From a checkpoint of a small image denoising model: 32-pixel images.
Rows from block 15 of a small image denoising model, named by matrix and row number. Rows with one number belong to one channel. Each number is 500 + 50 x the weight over its row's rms, rounded and kept within 0 to 999. All counts start at 0. Numbers have three digits each.
After each channel's rows are labels from the 100 images, of 14976, where the channel reaches its highest value: "responds to" is what is common among them. Only what is clearly more common there than usual is listed. The data: small renderings of single solids in any pose. In brackets: how many of the 100, against the usual share in percent.
# convs0: first 3x3 conv (model.blocks.15.convs.0.weight, 64x64x3x3, each kernel summed), inputs 0-63
# convs1: second 3x3 conv (model.blocks.15.convs.1.weight, 64x64x3x3, transposed, each kernel summed), outputs 0-63

convs0.6:466504531449506545458496395521475363505503451513434578546495522494502547489576602472504438473464493502606519432594514488526432545503497513495414477501470492537638523511460485578444537480514438
convs1.6:520585409487511389483511529442646518529523471503532494495504493493474570458474313534438571532462492481452411510480495553494558497517492506494471522500457412536493502537485488493605513523453521
responds to: blue (64 vs 8.1)

convs0.50:486493506523596616464632614569478417476446455458534464535383466547526465516509580477531502504485501469492504557429599495519498474511472476479527502559474442458547569463497502437461437449484462
convs1.50:506493447414469409509429538682472489479463411504478510518425520586504535484480486482522507570589462543522472520531462556551484499570489578495524501505433570477513516576500478477371501486485531
responds to: purple (27 vs 8)

convs0.12:510499486516457351475394466477542456518486445467427570530493568511477436474511568479481572511527599500507510561544475487472534539477543484511523493376532476500567510473485453446613602462504571
convs1.12:464496542634524433474548503544506501482428552670513624524457511461511442577552537520494489494522557530457506507498367547515494500574470536476556516550494510540501521561565491495442512475464461
responds to: purple (28 vs 8)

convs0.27:481512549528436531490501480487446420492544493525445552457448492447500479487546565397437480513504580570530518498606538478521545445457523433534560490572527385483554579517464555444457592399450528
convs1.27:457567603461522513478512553512518531502435471435557579421478550567487547448379467607502487502532429444457513498503470473483553493615543484423433511453454556472479460574490501506559478406479502
responds to: blue (52 vs 8.1); light from: behind the camera (50 vs 25); teal (32 vs 8.2)

convs0.35:497466475553481492502472490383504477479478483444498473563546547582481508474471416482533465466517465541593488493545512513560443651435522424502484634506463475474518465535608463537498499576409488
convs1.35:525563512306511497501497525534531501622485488660569445506476497494517504499436525520472508544470521460392454497495434481532459545574520511523501441516510549480498498496509512506538488376488478
responds to: red (26 vs 8.8)

convs0.29:511538546472513474552416502497538569489484522520460543547416533556507424487517548534480582512489548532511533552633464503500463520519530472479568476490373510429394414461521528464450428471407580
convs1.29:503479469523463534526547520538462494541505461409544493515494519504360503482551566381467397534531454425548505487465506521503494431523503545509522559587550480472509568597500476528444414506566375
responds to: yellow (57 vs 8.2); orange (33 vs 8.3)

convs0.58:495427501468497478406507483519524500538566521439488458461471454459537541522464520557474455413527415564453502442550440529482542487401485468551499524494598517604542600499630457552531507424478562
convs1.58:466382453475475469495523473436488532498516565569510351496502530482487525478483504516558495531533470568409504514453598520569483531518414422424489458483509490485469507510331441481556490509529547
responds to: orange (40 vs 8.3); yellow (31 vs 8.2); red (28 vs 8.8)

convs0.16:485472393466430469532452468553540545508541500526481467428506473520617452482515454481619522496529542417455524547539505556485542510507498507503578526472499506374510505482526476561480501358467620
convs1.16:539488521539493501433494511468468485502494532443585464432512531561477541447503436526456539549549522565451505501492451507514744515473450492536515447499482565567518572489473478493574452451523429
responds to: glossy (60 vs 33.3); red (36 vs 8.8)

convs0.59:488461530486434540560607516486486527529492518488616517444466446482485501513511403501557561437528573520460408418476490467466561558509505540480464517522464475511511560528513505544430426340564573
convs1.59:527495436382587539510488499513523481559588568509431430449499489536409486484626538570548459560473577590410556483472544514492565498512492486519430469494565446549509516489445535523520498494481418
responds to: green (38 vs 8.3)

convs0.22:535514499482505506427479507407572550558457487497437441580519482533549561543505394484567549447517506534569457534425513573447473634442504416485441570483473530564478474559475465518450510509404495
convs1.22:549427567387494522486490474554497491499534473602507477496496472478485477518537569471510471519521489455580573498552518480347591523565435503334528511513528442404500529509523529497535511521543518
responds to: yellow (57 vs 8.2)

convs0.24:577457522545473511531485592551495419553550485363467482481448503482532470496561539536558546481501576569388478518509474657481539433462445498503478417539494499502572489457494462465481511508416506
convs1.24:361497474412529541489514479506538492507446420617527609439527504495488540469460442481530586524492488457487503488573424568506490459485565640529490547472554489500513545533512530525546497400485452
responds to: plain (90 vs 59.9); yellow (39 vs 8.2); orange (35 vs 8.3)

convs0.47:448472335605434441565561476560505541451550519454519530523553489586552526522512569476575491430510512468471568505492496458444479514547555520478490480451453512461494524544486474491444543352538493
convs1.47:498492526378538493462511554466425493454458463589480585561532538400540495462502520475473485528481502471520446472487597457437634440453476441503483473434521468479497494511504518526520422349497548
responds to: purple (25 vs 8); blue (25 vs 8.1)

convs0.31:510480492424506409481608534484498414464489547503524528464525401415542468587488466490513491399466563594584470495534543510513439536480479520489384476627494550504593553528494474481499522483505480
convs1.31:473495577617503564475449446574543487539543553503489447544456581481499445419381458552544467477494505460403479505462469477471503472484525425495571520477510441649525476534490583498519531456510446
responds to: red (55 vs 8.8)

convs0.62:503519552519427479543457511487506431537545527589495555519551501466526527553534416522600507412455528493421537435471419529442426536518566483536452494532462541540556346570505460498537535423450502
convs1.62:514428438450523435488495461545544533505476449398469385605457462520561463511526494541454474613538469482422420537516482489525440511515421532511514435447480483506479547465437589463448545539489601
responds to: teal (31 vs 8.2)

convs0.17:488475501515483480365506444485505548493552518560510424478538517528526575550380500494514526402590517488493607564490473461553561506557498386451573508500413509525454496505553534432549486431465504
convs1.17:377453453575539523545499535458519487557469473464485539498511494540490475500362502492514515563494482500547506490481479513536460553259463505420470561514475526474516529566505482520529518436491499
responds to: red (61 vs 8.8); orange (31 vs 8.3)

convs0.21:496535445496501511478433528551516390496475490493468522448459476547472506492553542471499517495517518541501544492411450485494516525464444484464611499597541631403538441585491514536499400467457643
convs1.21:473508577576492438502414518517536479523467481421484424472509455418493555525437478540614480485426495590514433481483348532507476487515540437485444503426508456508524536465515543521591593552487517
responds to: blue (52 vs 8.1); teal (39 vs 8.2)

convs0.48:515606513464491491673514615480495476430415483549473545517547492479539434492512495401534559555434459422555458469476460475487442491523493569557477473512489494519468477451396544504567524525529515
convs1.48:380286481543503521501510518542508508624567460442473558476473505519499524467404521492469484463513503533528513506514496528475498518433455510466471538457526605491490519570507485500473438404546472
responds to: orange (33 vs 8.3)

convs0.14:471548490575448461553535446346524581552473565467501584463532456432429453559551618485463517471565517524512527434575470484448502481460495484493515519520522521497380501492480444587500445490544515
convs1.14:574504495456452511487388548564459514509540553447489474542486508570488537401456389533548501514537401395549532517472546516563603538525573523512462514552544523493484515446467478488550509617485573
responds to: green (55 vs 8.3); yellow (30 vs 8.2)

convs0.10:549439540505501545481468575500518384502457402496455449593489578490544495508476502514567504500534486482547469552509429493499560485520519548454507447417403496473613430537522522503477593370519553
convs1.10:568549455495437466514427485401463495482491539483569595469498589501473503509517543532534446496468594481446538509546586506529482553466532477451438458469562578521506597451467515491608422546513612
responds to: purple (53 vs 8); blue (35 vs 8.1)

convs0.7:517469458408497496523530486474498509520475508497489437492561514472471586511454474474601453492488517438504524522478316513525578564525527498481468503467505633553510525410471498471501565437510635
convs1.7:488495484474519506489390527486534523492510471479481561259431481525550480513466464517512528538545496462493444522498460459507479509495499480481556483494410544412479452498515502478462480565476348
responds to: black (58 vs 8.6)

convs0.40:488548475573448452560582407423556538531469525520438573440497418417468491585541570492508491502497557532487525419483503507470489502460449481500487506624498545524403433555498494549462590416500529
convs1.40:490479480443496553533667478589521452498555421485467482511506426568567494605505500472562553488491516559499471517490641505508392455502572484493442526534453471517548496523535538478490424455460511
responds to: green (76 vs 8.3)

convs0.8:503577513517511524526413416485467392515463479454527520562486512535559505458545387494490484544547613551494432452554397499468515492479493555462414489533492514490620584503468556554451532450444533
convs1.8:521479576390556472474490539542369510501511485588537500516511526481461492580506546497506467510529655538482505503466500572556530524577475524536450453498514450476489325534531531493503521468465556
responds to: white (28 vs 8.3)

convs0.13:478564518470491511655546484514535537503545485503473577537481546455487548451441531505504502456448397492523496596478441525521517516512514482475528505562477503482491528454347465396486636453438501
convs1.13:501320462534500385487502490502484493507515519569545459482536538494489520487568571469487507590520439473462551493519605479504423515454463378412552518494504498492513511507566400512529489457541564
responds to: light from: behind the camera (50 vs 25); orange (45 vs 8.3); red (30 vs 8.8)

convs0.11:475498538516546626427472508485427507492455596411486495487508501494554483456474416490457530455431556507527480372491472492469565489561521512479544480577484501500500548542501524698507475490471491
convs1.11:521580572554460568508563517441490507501626481702564485560486488463542492511521476458463538577499571551515489506494546476554532518477457511541483449462510536417495438563458511495512474448542559
responds to: teal (47 vs 8.2)

convs0.39:511502558493563420499553459447472490513541509521562602455394504530414602505464439497460489486458514498543477422439492442570558487530504497484481482452477496502549470612459464592527487408558609
convs1.39:508535485579511578513581442536501486490434553507507462548633545528539464438457600462598482448441510568499500523513490452476528515439404510462517546446561442528506501453540599457515452602470526
responds to: yellow (63 vs 8.2)

convs0.33:471554494432504513469537564447503477492565511482535507639484542499505527523537547504481457477555579406479510379405436483509587512476544500479520523478508478472487531473429403619477592453500430
convs1.33:525401449520498444499515517478481477485493515483494383444524544512517502481614346470448513519499491547498521508516460474432362470480528499527612482511441594492515473532505597501553562451540518
responds to: teal (75 vs 8.2); blue (25 vs 8.1)

convs0.45:505514488425418459454498493567574587469561509536486413529536516566477569507500543484526471534539428482573519554414485456597451594459475514506562519422431453447397516525460561490488522558428469
convs1.45:447484537594521516505533456451436469510441504468510627578438455471550516460479508447451521497511435489424482492600575508380572460531503448469377485440471500508524463538566473509557479453501571
responds to: purple (28 vs 8)

convs0.52:531488556457498464360500355441502534611498492531425523414476517510588540433554552484489538516503452505509496540595485509558483549521431491489507452517476483558458423479493593444540509544476545
convs1.52:536574439553538503505505574594457517367476509445504470531534537502430527488535500489502526480481510543450448510362523493323496526536559531497525571489520531460478503463560427485422478448528497
responds to: yellow (44 vs 8.2)

convs0.46:489471567477521525571454476512482595474449457453462553557407488539455481591516512468492458468480555508542504483606520492511490420529537492471488474518536450493364530568499542483551631379481452
convs1.46:458548421472480480506583466402513476505566594539544530488430445481589546540514525525446458566533398477534466501547428544491506547450437529542371519504399568475515486463478443492461449456514454
responds to: yellow (67 vs 8.2)

convs0.5:526522505433427453500519501569524513517486498542483473479549460454563515451494479468534561521380438507523436613523458489513581521501494511523365493582541605531479468543499530390448480425515586
convs1.5:560490454484554498510468564454442462508494453528483544399550586515557481581493405515472476500574530517494476402476540531544423515517490578571576484570498409431535509493494402602498548543479555
responds to: red (51 vs 8.8); orange (41 vs 8.3)

convs0.30:484550503526498573520553458564490501514440465490465550462462609513438506578532522467521511510453549550484500579444488491476483522473442491497441501397481468470465459595523535357510664431510504
convs1.30:476501533453489541483491479484544482491551497552530527511558548441539517416498493522386554490514524296481516462530443475522370509496492486494550469478478494565519449477429397545424561527505549
responds to: red (57 vs 8.8)

convs0.36:481548489518456527569529589580474479427514452467533511498518514463493409567410535475497530583415470419414595471585471529469557444468514565520539421536441516471503454475520592485521469435572517
convs1.36:593542508441502474488512468458550520373466535533419549500529478536483578494570495485585525427584520512569504519479497326409479570560585566517533458496473497532483507496516493494524532537546517
responds to: red (26 vs 8.8)

convs0.43:479496578502503562577519393473468512522462445431520633510463513528526469484547522483450371622547473506461589533399466460488452514533546456474588519519430464458511538525469533466534505509452520
convs1.43:522460415438490459520525404453516489509481510479437385491568584471501597446452536504532446478487505532617364471517499540543526499461474534506425528420516473557510466452531495527460511546433593
responds to: red (33 vs 8.8); yellow (27 vs 8.2)

convs0.26:491488510503527503667489542567443440390531522583503563416499477444502479491427491505470456496408492495517487470557483445548535546516525546518479482547503483527531564424548448496539513343511546
convs1.26:508545548558506485443489456538499522272526498451501471462502508432473521528446501449511540483533484500498542492487537439316489395460490477444514459543522471494490492523497508512503527477580471
responds to: plain (91 vs 59.9); yellow (41 vs 8.2); orange (36 vs 8.3)

convs0.57:536503448446445552477527615479489617423495535576498508551475542562519440452497455510525602468493439532481446388511437507520463488487452490489505474448415555526407566563536516506505578428533536
convs1.57:493568550567506494511541485538501472543520435370460478543494421419508497518465555478490358476484505469476501516477526521505565503445549505526464523430560469487525420441457517477327474537483585
responds to: metallic (61 vs 33.9)